Rows from block 9 of a small segmentation model, named by matrix and row number. Each number is 128 + 24 x the weight over its row's rms, rounded and kept within 0 to 255. All counts start at 0. Numbers have three digits each.
After each channel's rows are labels from the 100 images, of 14976, where the channel reaches its highest value: "top examples" is what is common among them; "lies over" is the class under the peak. Only what is clearly more common there than usual is listed. The data: drawn small creatures on textured ground. In brackets: how many of the 100.
# conv: 3x3 conv (model.decb.0.1.conv.weight, 96x96x3x3, each kernel summed), inputs 0-95

conv.16:133117111048115108140138049086138137133142147141121138123119120126100105135041149123113145139123086115122130093122121054117140132125082109125138130137120130108128111130118124138166140150085118117127106125148111124133151086137124128126160137119115087153107146121082130139145131132125153126
top examples: butterfly (55); spider (32)
lies over: body (86)

conv.5:149135142117124127110123133123113131131114162122133123145102128133130133123083128133132134047060140130029104130131127122136129139133139140135132118125114136127136118107127132141138131145128134150137151122125000078128133108126127126122133124134128138135134125127144127122128129132129126135
top examples: starfish (69); red (56)
lies over: body (77)

conv.63:150131082078106082111139099126131117132115140148128159072119138131133123141140143115096112128111124157123099129145147131121099102124085101139077152097137161132166144145111108132164143135077131118133130121155108132126111134136140122060104133063120077102142157135097138118178114126136123141
top examples: small (75); snail (72); fish (27); colour: red (25)
lies over: body (81)

conv.50:121110121146109053128103134129138126078116131110141144129131105130136121148170128144082154130084126144124111140105123159114138138135099118144084139171116145134142132095101125123103098142138114136147134114146134075082101148098138131133106113101113080109060106156084105093153126098110105126
top examples: snail (93)
lies over: body (100)

conv.36:101153074118113115151127139149147099072118129114124148123126056125110078174107161088098141112122138145127151136126126113140115121132068085117141083096146135072131093120143126117098114113111107111130101150155127146116115123115166130128128117129107137122090103116096127121145145108154109091
top examples: snail (75)
lies over: body (54)

conv.88:116120142066143116137092071159121112102109138093128142117124102109106132148148113113097121067087102120146107149130136164126113108129120120097122104118126131161130139113111112146121138123135105130113127099103145117157151127143074133104098116108082115145134087108140117071154155079113142074
top examples: snail (100); large (61)
lies over: body (100)

conv.45:075124098123126117109103094131151116132099131107131139160118142112108107086106104094121134156106111120125136126128122065092113129110036142119118153159125134112124108130134116129086163120118169116123093144137116119138074076139144126109073144120133107128126133144131131161162112150155149120
top examples: spider (44); beetle (42)
lies over: body (58)

conv.46:103141101107126192098124121166146129082123141111134112144149115138113075167140133091119125101104109072127129147113119110114119116137115134109132108025152099096116104122105072121119108134146135148095138094119132128119122114115107131110101101138123150124116136147134110117097134087116127103
top examples: snail (54); crab (46)
lies over: body (54)

conv.93:124149150136137103145123121141104114108098122102149087129130155148168116135130125107138134129136120113171104130168117090119116110098102118115148080133131118138113111149137115087121140116095145122132145075152113140116111117113131220081132087139140100078104136128105089108100129092091102101
top examples: snail (68); red (26)
lies over: body (88)

conv.65:122140151098122060116107142141165079089133135126145126127078113128116149117129140117108122128069118165169131132099103151098102120106113127070136088134128123115127118117105085134118123110112128138100102112118129126117162123110065126089123114149129091165105113085131108136127122123088118091
top examples: jellyfish (38)
lies over: body (63)

conv.35:127126154142121120128129137107136132127132150130139103133111130137136121125120130128130107059082114124020124134134123129119131142134112131125131115138139129133127142100134120116109131139133129116138156146106000062111127139117113125133140127114128137138118154127131150126135133128132137140
top examples: snail (54); red (44)
lies over: body (84)

conv.56:124129122155110122121143141147120142132134117114112125103143152086094169090119112107141126121124110141131121069155087085129081105077125136137132063120111094111100101144154119106143135065112092119108149132132125134140147139086115132131125089124121164158164137124113143134102145091083139087
top examples: beetle (66)
lies over: body (66)

conv.71:128136113061142144120106170122120142124138154131144084153102107106127117116135109115126125128138134105146130165140140070103142126092120145110124110097114085117091179126173161139121115115157112116117123104131141141087147096088135131108120162122128132121126118125133127151147136119101024119
top examples: dragonfly (59); large (55); starfish (41)
lies over: body (82)

conv.83:127138105123116147094140127128173145124098095089150127118113118143121114145100144129127103081096107139024119110139143118131117114153150116124140127139126129160121120104136129123143123146133125135122125113149009067108130115148129125108129133130120117137124161143111124110143153116105128133
top examples: black (65); dragonfly (45)
lies over: body (71)

conv.28:150124119162149106133126054091122126125119111135130101061143148119163138140175130126154105116124124048127093128133143168087133122130106132127135141075105130138108114132129105133106121120059111121134091125122126129105120167090128129150134141106133099130091135120103129099138126101106138153
top examples: snail (100); large (57)
lies over: body (100)

conv.69:120131099161136143159130147136120123130157188129132099133104120136096113118136140126097128091134130141057140128093111017120125133110131106138132119126148105114149139102127138088108094084146082140143087107099137123134139142127135129110143129122134124124127099104111083125115135116133081104
top examples: butterfly (88); red (32)
lies over: body (100)

conv.22:091140120084112121141070168130145057126103109148122125084124130121108135142108142130148103111094155134094115116146142160094063101080118096110115113146097100108155150131106130102134135103138164139129118125116124154124125114086058122166110118119119129117133113114139116124150124099107119116
top examples: snail (100)
lies over: body (86)

conv.75:129125109126110137101107134097095127121098121157116122087136129111145132139135130096151129093147107136099128141121128152046109169115091147149073109121124149159140141133107101172066179119129136082133161129145115079120117124085116123133117120123131090110114129116138165096173126130128129135
top examples: snail (100)
lies over: body (100)

conv.14:140125175161135128119119080132120134120163146149123108132138132134123102135162106145131096072102132046152108090109119088145161124111134141118130128097164122138138152067128136102150101126120171110125064108120170106121133155135132123149080151117105114128118130108113097119100128129129124107
top examples: snail (36); butterfly (31); red (30)
lies over: body (89)

conv.2:139132175120102125119164088135128169150148124138148130120128070161127111116178111125137131125128177109194105096145144101126120143172153078121150082097120145113131133128120139143133116129102121164145116150129106123090109139144101132132150165121113173141137118151183158140104115113161151123
top examples: snail (69)
lies over: body (68)

conv.10:103112133112141133128108125073112043128106100119118083138128096119159152104164136107152111154108083198150125109128113150152125131137121154095146058133096125117111115112133129094121153138116156147141142158123130099093125154131090127135137136143135096104102133162123141136107135133119134098
top examples: snail (90)
lies over: body (96)

conv.27:107151122137117139139122163088110108136139091141248097130113136106152098142151117116128106134126142119095106116121125091111135121169111135106143142110150116115168153147118139136118093113126115136128153128116115142128151132132125122154116149133139119205133116098093137110125124127162074094
top examples: snail (93); red (25)
lies over: body (51)

conv.18:116114108164097092138115130124128132137104120142118148125109155141133103127125124123162108096110129087145125153136135113136104150073087090103118086130133100151143114078106110132120115135107093118125072138133130122130127132079134123090081075093074105110160106127112113130122149067098142125
top examples: snail (100)
lies over: body (100)

conv.13:131128122134118126083132106115111139128111180119127121122134129136135134137122093122127135102076121119087141167119108114133120130138147116117118136143116114126090125100154129144122188156125129128135147143137000092142130113142132118132073139130138138137125100134130126128140095137115137136
top examples: red (46); butterfly (45)
lies over: body (56)

conv.33:107132122199107123129148132148139133084094109142119148136140116143098118156108155113088133086123091146141111122115113040159106102140139096145121133150140113091128149076141129109119099104114112129114089143138124107133131117112096126131111124158078151112107147092113090128120139104116102093
top examples: dragonfly (57)
lies over: body (73)